{"arch": "vit", "model": "self-supervised image encoder", "dataset": "histories of elementary cellular automata, time running down", "train_examples": 147500, "image_size": 48, "crop_scale_min": 0.2, "horizontal_flip": true, "color_jitter": 0.6, "cutout": 0.4, "method": "simclr", "norm": "layernorm", "norm_position": "pre", "hidden_act": "gelu", "mlp_ratio": 2, "head_dim": 32, "fused_qkv": true, "bias": "qkv", "qk_norm": false, "parallel_block": false, "inner_norm": false, "patch_size": [6, 6], "layers": 8, "width": 384, "positions": "rope", "pooling": "mean", "projector_hidden": 512, "projector_out": 256, "projector_hidden_layers": 1, "temperature": 0.2, "init": "lecun_normal", "residual_init": "none", "optimizer": "adamw", "learning_rate": 0.00094, "beta1": 0.9, "beta2": 0.99, "eps": 1e-06, "max_grad_norm": 3.0, "max_steps": 8000, "batch_size": 256, "epochs": 13.9, "lr_schedule": "cosine", "final_lr_fraction": 0.01, "warmup_steps": 400, "weight_decay": 0.0}
Rows from block 2, named by matrix and row number. Rows with one number belong to one neuron. Each number is 128 + 24 x the weight over its row's rms, rounded and kept within 0 to 255. All counts start at 0. Numbers have three digits each. After the name is the row's rms in percent of the matrix's.
# fc1: MLP up (model.blocks.2.mlp.fc1.weight, 768x384), inputs 0-383
# fc2: MLP down (model.blocks.2.mlp.fc2.weight, 384x768, transposed), outputs 0-383
fc1.546 111:103125141139127101126091131153074148080138137134102125125149141140104143143078100154101092141123153125144111134147176127119129134150144132128135075161091149120143131134151100131145104120137122118147148123089128147127110118095154121162129164110118107113136164158132136125171131130094111120128151112147119138158128086183140131083159128111174105112094149124157122122112140103137110129093123137106167127103123183112125140107087156134125084095120125105153087109128113146091091158118147143128142092076113144133107101081107131111120114164144107143142126132191112094098143130133121122099148115160111151126115129155146189120116155122110118114143176110170131110124099124133117117085118098136123148161113179100147158109141142089150124108103086138146107148090187108132124107132137121152128142137109112152141123155175155154163145119100134092115079113126161126104152120088115130146119163164138170144126112152103133130145108131131109120151120116129134162183138183118157181106092144180128139166085117134111122101154106127136120110119123142086140106131108132103107084137093140102124164124140196143116123144175134126194142072156141119157164108155125163122135127102118167
fc2.546 117:169159106163141120107112126115130096096140136154137116148119189119120109114098161153116140125105106170134109137128178133097091101115133125136113168135122082084145111111084126125114155154158110128092126110103132117111098077089161111152149113106156150157168147134078138151146151108148114120120166117181169168123098132178094138104155139134109182103102119092136124140098105098111105088117143133131134133163151182121111153124076170142127095122136114128153173126156105145122094103136126138125120115099123112140105131121121134155151134163147136129140128120118124130104106140152091085138163116163136152131142096127109174119137149161126081090115120136148109073126124167137133158123131092131138171183121159137164151101131136121150122105112177113117056122137132103115145121143165147128137137148117095156099119136099089125105141108106090140111123120136162111149078151080134147120115110103134102155160160133113130150134084124153099129176122102138093154160136101101151121112152136156111117159100151105108131063125151147121133138100123122118100152136110124122139117143100134144169185108134156125098117124120138143147142130144124150123123144186144123124205154102133135
fc1.547 106:139105126089104136175131101103092142093086111097111106121135172124122161127128137158144110107063119123087165136137150183103168162159141102128107138134167121073144149130115129134106149142130100127131135137133095091141107102148077080147117119086138122153183172108069122112143132114123147071147148131125140073131145113127135113106124153162176123133149142114138107123131082142131123117085136156139139106123131159148129157091126140112142131120127140112140132134148126115071116151142131130114117102111139123114131123130121112135131151129130126151118135128140140137103099156139109108118138092203090099091157093146129163120151104120104137126147162079120109137123121102145184122140155133149102165084114135102130131179179144119158123154131131169128147119086151149142185116113143148114142118112128118133125135159141128134147137155123135107140140128119170113067146143103091131179084139146159113150105088119100147161160103086130153116165137120123156141166164142126149117157115091133135128145098115112154148098122122158127154182116108144117115105162071131123143128104128098093119134125126099193123100158127147129087155174112112090139096160162128155140126149137129095
fc2.547 106:157125099133121127138083105154098124125104138106141132120141121117128159144148098090157108165131141167127079097136145130151094118122145124091123107123115142106105146119127168101132147115149120124133127114106152127102070118107153120129131137130117129093106126137096163155123178106156122128147141150138179140106089123141125179105131140135111169093098129150105179141087092145120125102147125124152093149119112126116134141123143177134150102104150113094121071121141132112164112122108142188144123112079128115159121101111126104092100100142155138119125133163084134167149100136074075121144105132113148139118143132124138135105137128127137129107155122144115111132136160136139165140143119109137151100145087131099108138129113098166142136152098156118153068172127130166164120140126137140145128138134134062158111114077087155124092127100095155113079127117118167139166117084128121121098128109126128102108167118165144136126133112085145139119102128150179091126124107133148100174142188164112149131154125142143088139158092087114137190177110088128140118139107119154141149124130104166121119152126141162095120165128148105188138108139147091140198099096128145154126113145149121163
fc1.548 105:113098154129125092120133138101130138093126139108128110132129197127121160131139107115175118136128133113110070113169122101158123150078140149101083151131120153102116175137182097170089175125116070118135129134114124130161112098136141090131118161142134116140118143119121156133113136087137181110147158152144129128117164122104156129133157163141116141086142095122097144098119153119181150118090124150116126168138123115132137172130118134118101147095136157118147093126148129163170111138127148123071131143142124111126132158099151119142115136149140081175144125111119135102137110160063140178126143100130140140134158155138103119122127108194128102085180165081179109177116141154144141127144127156122145133121096101107137114144117146113139092137154105151118144186119152146133164139171131133097133115157132086107147149158087159173126112097095154098135109105093144137125106092151151138088114134160139102108094115141143165135089120120111090104123170097121133119093135124131127166129121118106121115106151175167093150145143120134130154164161075185129124110116122116132152102119132138099131132118131145142113123130127138148127126137125111114158083157118116099177100126119139086
fc2.548 111:127131135152104101170123142128124142144143096145106095189153150118123100131123097097082122130111164106147113136118138130143141108114155164145162097110159126133166110106147108151109135125137147124113109122189127163163116148150102099122132084121115119134130134157134078100159143155150104129114117109144159140102081158133141120114091178144123148093096140150145149099102096117098131133117093109129128066107121149137174157126128097165127129124160191128137124166119103162132106098149142137075104119145109144130126146163100121111116089142116116156105154097130098073083157101137128141099117121146134121123142113122119121072065136128120092137145169136130151134086134125134129153135058121146131083164115114145108139081137141162128163128183115103124112086179161128140089122120113098129132129159114122125126114130144156172137161115152093173161153155120122145136133157148142110108136120130131122138165125150119154100113127136128169150158100143158108109141160132146156128096121102125145140139112103147139080145113123194090124128141130132094137084149095153112116126175133081094109134126114072110144112149163124130138174091113113103098131159104116086150143151128150138
fc1.549 096:131100158161146117122083139133114142103097089117130125153086136178131150105121124150102159149120099144109103134123123134142118133147147061206137124131142173142143109153161117122138114129147097148133131115082102127133117115129139107145132151122125158142171144151093180118116150113093139103155146143154141173141105108118133144160129099204106172134134114122146152161141168146138130129099146115101164162120117092097085143108125083130130132129162108125157184148115131105134128116146133141097098130107170098131129106141117135112150140112155085131103136126078112074117120088132125143125155121130132105122144181142134116113148123128125127092119160120179120096130111152099139132140121141136132173093149140130132124149123114126128086127150132108161148148115134207096148044144095128107168150116117126105115173085169064104119157128080117140114106107148141107157095149128147144126140133127150144134064166122096107128126119098161076114133144132114123098134160138169113163160106104113149141124106118091151119177132145106152108158150123128161138141115159120097099099141118140131137119097137164158101100095151145113132136106108119135158121129154164166112139136144130135
fc2.549 090:144158121165138140090129151135157141064161135128149122127140103174145146210121082125084162161129098127119146100123086156133089120144134152134131084105145092103144084145138163065101110131141101119177115119166107145098073086118097110121138101117113112122126135127121124056146145118104137139101142160140131153142119118135114152119135166138099172119133137160088123121118114146130123101102143159166125188110159084104106130117138177147136111136098125138112110170113156176123132124107131116132124157169150149115116138105160137124122139137147122146117149151145113165169092114125145147158124114118126122110093161112117109122185158120158101157116140120138160056114152148100131142131145105127125087145106106116146151115113106095098126143086104116099113150132084105120126069162117110144139128111129127131117130124122133124117117116152109144146139132130135142145114125104130142120114129127170111141087085128086170173168088113131141153141146109153154136175161099124171178116145163098129086129132114126082109108095123165145145123171110135181145163129139134112118126136147124125094101129151163118102164126147098141126148166137097124151101094102130133155114124138113109
fc1.550 097:128120145101123121160129094140141111116119132109164102132130113116136115120071128139124125142127147121150133085114100130126112164085120073154161157136171109144099132170154115102147167111164119105130079127111139133123133122146172125137156108087130096104137120120128101111136146104131144112135133105091125127120127175117133139128144125141139147146120147158159128172136099126105086161126117144113096103150105123102140143190125123094134162124190187146104111132150086122115127152120107134098130121188137114139100136142128107157133138123154112121133093180092129101125132126131146142151100106124132131151154129138102135171096125109135103147107176085128143090142124119121129095115122135131149112144115117096190114180137068134091134131126130149136155160137082131102140098129147110165113159143175093134154175106153166168111123123110150137105135135117111093081125108094188125131111084104159122088133095141120133143137159114126159096180141123082132117080143117141063124117087129105135103139124103106133175096136098097143074125089129120114170107167131096118161162112159128120093168136148143146145100103134131144116145126103107174107113113172144094133149104143167119
fc2.550 087:165154142134155103086128175139105143127181113138077134127086089146198091089137110135111105119114072099120129128137151097127124091118119133147139145136120149146127145161178087135131118136113088161125136157127100129123144128182114112155123183132100167106129191148129121112156128083109107150125132125163119144135124134147156125139122141160106129131145124126116163118118143163122130134083131126085116141145122116162099117173137076101119146057113125122103110149129100142100149197123131146097142140133115137122074128123116171115090119106093111143164148114130168165147123131161111145113131121144178162109179100124125140122149149134129103103169127107111101121098130121141100137160134107143094144149145177131101132091129140140109137127155161125119116117133094144157097162162110139088138185110124153137097102126140071138098113087113122118159122140150124152163070153165121136173113137118081138135118123140103146152132079120168106161120108102130121128131095158126122131100134121120121133126086102096168135121155140119162100119089093108135079147136157135153114130145118136177129118156141114101092140119111092124080122122130105091117119079124129138132134137128139137
fc1.551 086:102142121133133140140129142095110128145111121142139091120119152101148124141065146139150121130154145106144132131100124156134108150135114173154155126127171136131130108097107087101145087092190115124182136143072144116109087105158091108125144108110123128105107111136151140070111109121107107158175117113124105196128094152128162195140134103140094121132137133179193111110144142140141155129119056106081157099136100131118154133132129128144158141168137113132150140097084122106129079103112143113092163122157138158122152116127107141145122132123128139102119115143097162139111162134121143104112123133135154151103178121136091115136111169129194142115145151163099136086166155162118149142145106106134124156122139131159130155142133090137145139130148120156117118159124101119110107134152114127093158132113163186111125116113119107130148173135132101155135152115113119117136148112123112187189092141108136162106149150125143124158122115082115167138169163164138142128149139181137139128116097136129135119129163129131149168110127092162157096111154144099162125154105156153110156136061119095086133148145122113093115143153131127126135136120139115122172157110101136123112116162094129136
fc2.551 077:160155133107164132117181128151138161157160120143118131129079127148091118169152144103135172153086091151148135130120142139107130153076135122103107118115122187146148134102147108142138116165114120152148141152154131154178128120155114100158135121122130159173134139140138109122082109141091134131124104089125106156115142158116166160108083088140106132150119111157155102122141148157112154150108120110157149135126126118143132127122132107157118168098091140128091130135118151151121113154139132121090143113158093132100134155082152159132095139101115185179098141096152123107159169119107150107187135132138171100086117147078112162135139090122068149105141153116184145161124116116117149131113102145160138082102139140145138139140093116117104113117144132103116128165125109135126088131150122126123131098110101126086150098178123139131128122145138122126114141174130093162134119164153144131149126129130151129094082089126069130139114103117136113120106076148170137102123116111122095088127149186107116148128124127086125141121181129120105125110132104101150101102092091110120095149171150065146103076138130116175168099114113136140127130145102149123133114164131138113124102121121154106
fc1.552 098:094122132084143117116092134109103112150178119169169145151120115141156124106075082131129131153114159112125146115069096146116110152133146138158123140090146130120139094114104110139125124156091146132120155135116129144130080118167166146143170119116106059138106145128162148140080144144112121152160120148110140128121124104172121144120114129113107107159089118132149141112137139147146121113104136132100147105101140123104143118112159105121125113078106134107183111091143173123134129149111081134148127127143122123125113164158167120068109137104155152121132129174167151116127138119129099168101113132134103167139116124166118094106122128160183129107132136131144124117132119112061090125092105102137153119125136135144125122102142141118110090175164106087167093140182116084130156129164141114126144126113126140139093112118179133101173109137122106146135153185177096142119104112106084135116122135124183141113146124119105134068138126126104137149086059131111144108140146164123159166106127105151132085140114112139119165144124135106155109132138144143152117108084131143117128099130147113110078160140182118090138140124137151122116093124077106102142156109113102107092101115151145155
fc2.552 095:115144103136087136159147099140110110111117094096120129102145156105122151131133112100153127128166133148139086118175166105109128161113137170114116120131115103097142166073152169123100150143106107149129126149126139151125074104164140112114125076145082100185094125103126097143139099131132126092166120143128124139137091129132145112108138138114116131135071052156087155113125109119103147108131138123143153136147140127118169150067102120139143145112122140106080113145093141103132122137141134116112141127058092143107126167108142152160124120135098122116138126144141133144126152162111132130119102138130130171137119111122110139120066145115161114141106129164159121114118091169164153136147125186141128138136111126134116129098112128132166136110144109133131191144122091120109057132117160108154171133166130109152113120067069159124110102123117155112141150125136125151110142100140140122097166172122119137100132137153097132158121133132095132103166168121154104125144113074165139149137165132152142168197110128162108116094155134140149150112109154146163160130105161146141127121120104124134125126132173151107124192092097151171123093114142118111147083131118154126127114123145145141
fc1.553 103:141122123147105137144163118191157177147116098110134092146164133117141132133104113169113148163118121143197163140081130126164156115137166150130145150103184126144115108099142145165150089109197127147114123151180146173107112084155141163130148165050109119141101130139128119083136155146109169161120091147108172112114107152112137153096094125128130113122082139121135150141150103139116138143114157161108116154183166093096116115112085131133162154091089157104119123114161145154123127114122125163130188113110121134153116138152162120109136144127139117093167137109124115116145114121128096137109153131119154119100142100140119136157175137074121125123140107159112168134118137106123126158100139143163111134173128154145131118093152113134152124154142100116172156140099111090128135138124152117140170107138091101174178123095157138111114122094147097131160146129148107116153139150147107148121135161118107116139128156161125106152130137080140130130154154158093177110113124149137110127150148122147110149113131109136162131098108092128146130082078156157116133123116145114130117102125099095117087161127129092073128121102131125135158132102120111140131103147105145084110147111121145156
fc2.553 097:135110116121130116143148139123137144091105141103133184121125106166124143165098097101140117159123121166074114123144100167151162112143108086167101117119107147102145122117117128108147112096159089136164133130105111164101109118120169105154144176118131113124130119105146164159109126114114165151122111091121136135091088150138100167125139117095083123128078137149136127121110134105148160158127115115139119135111117073108161120167183145131142093108127134101171111091105164126185143125102110091132120133150143119133153134156083096100102142136129139125112137150101141124124113156110142177152148104119122107138122130129122109133128098108140066131143154151133172128146124113118087108130149117164098130102115098092182110175093123112132091106161116153123102158122101139126152108121121141168146150152081119141120144144105139127161143098105173104072133070135155105138161108110152119119100127121112127094114096153134095136110122103116161090071156141115103093091069127146073139151164124144138176108109143079128098127150117100148119122145120119141120110117158126123139091112152122109115137134157126068142154156155112165131143128129166122116111109153140169094108094171123154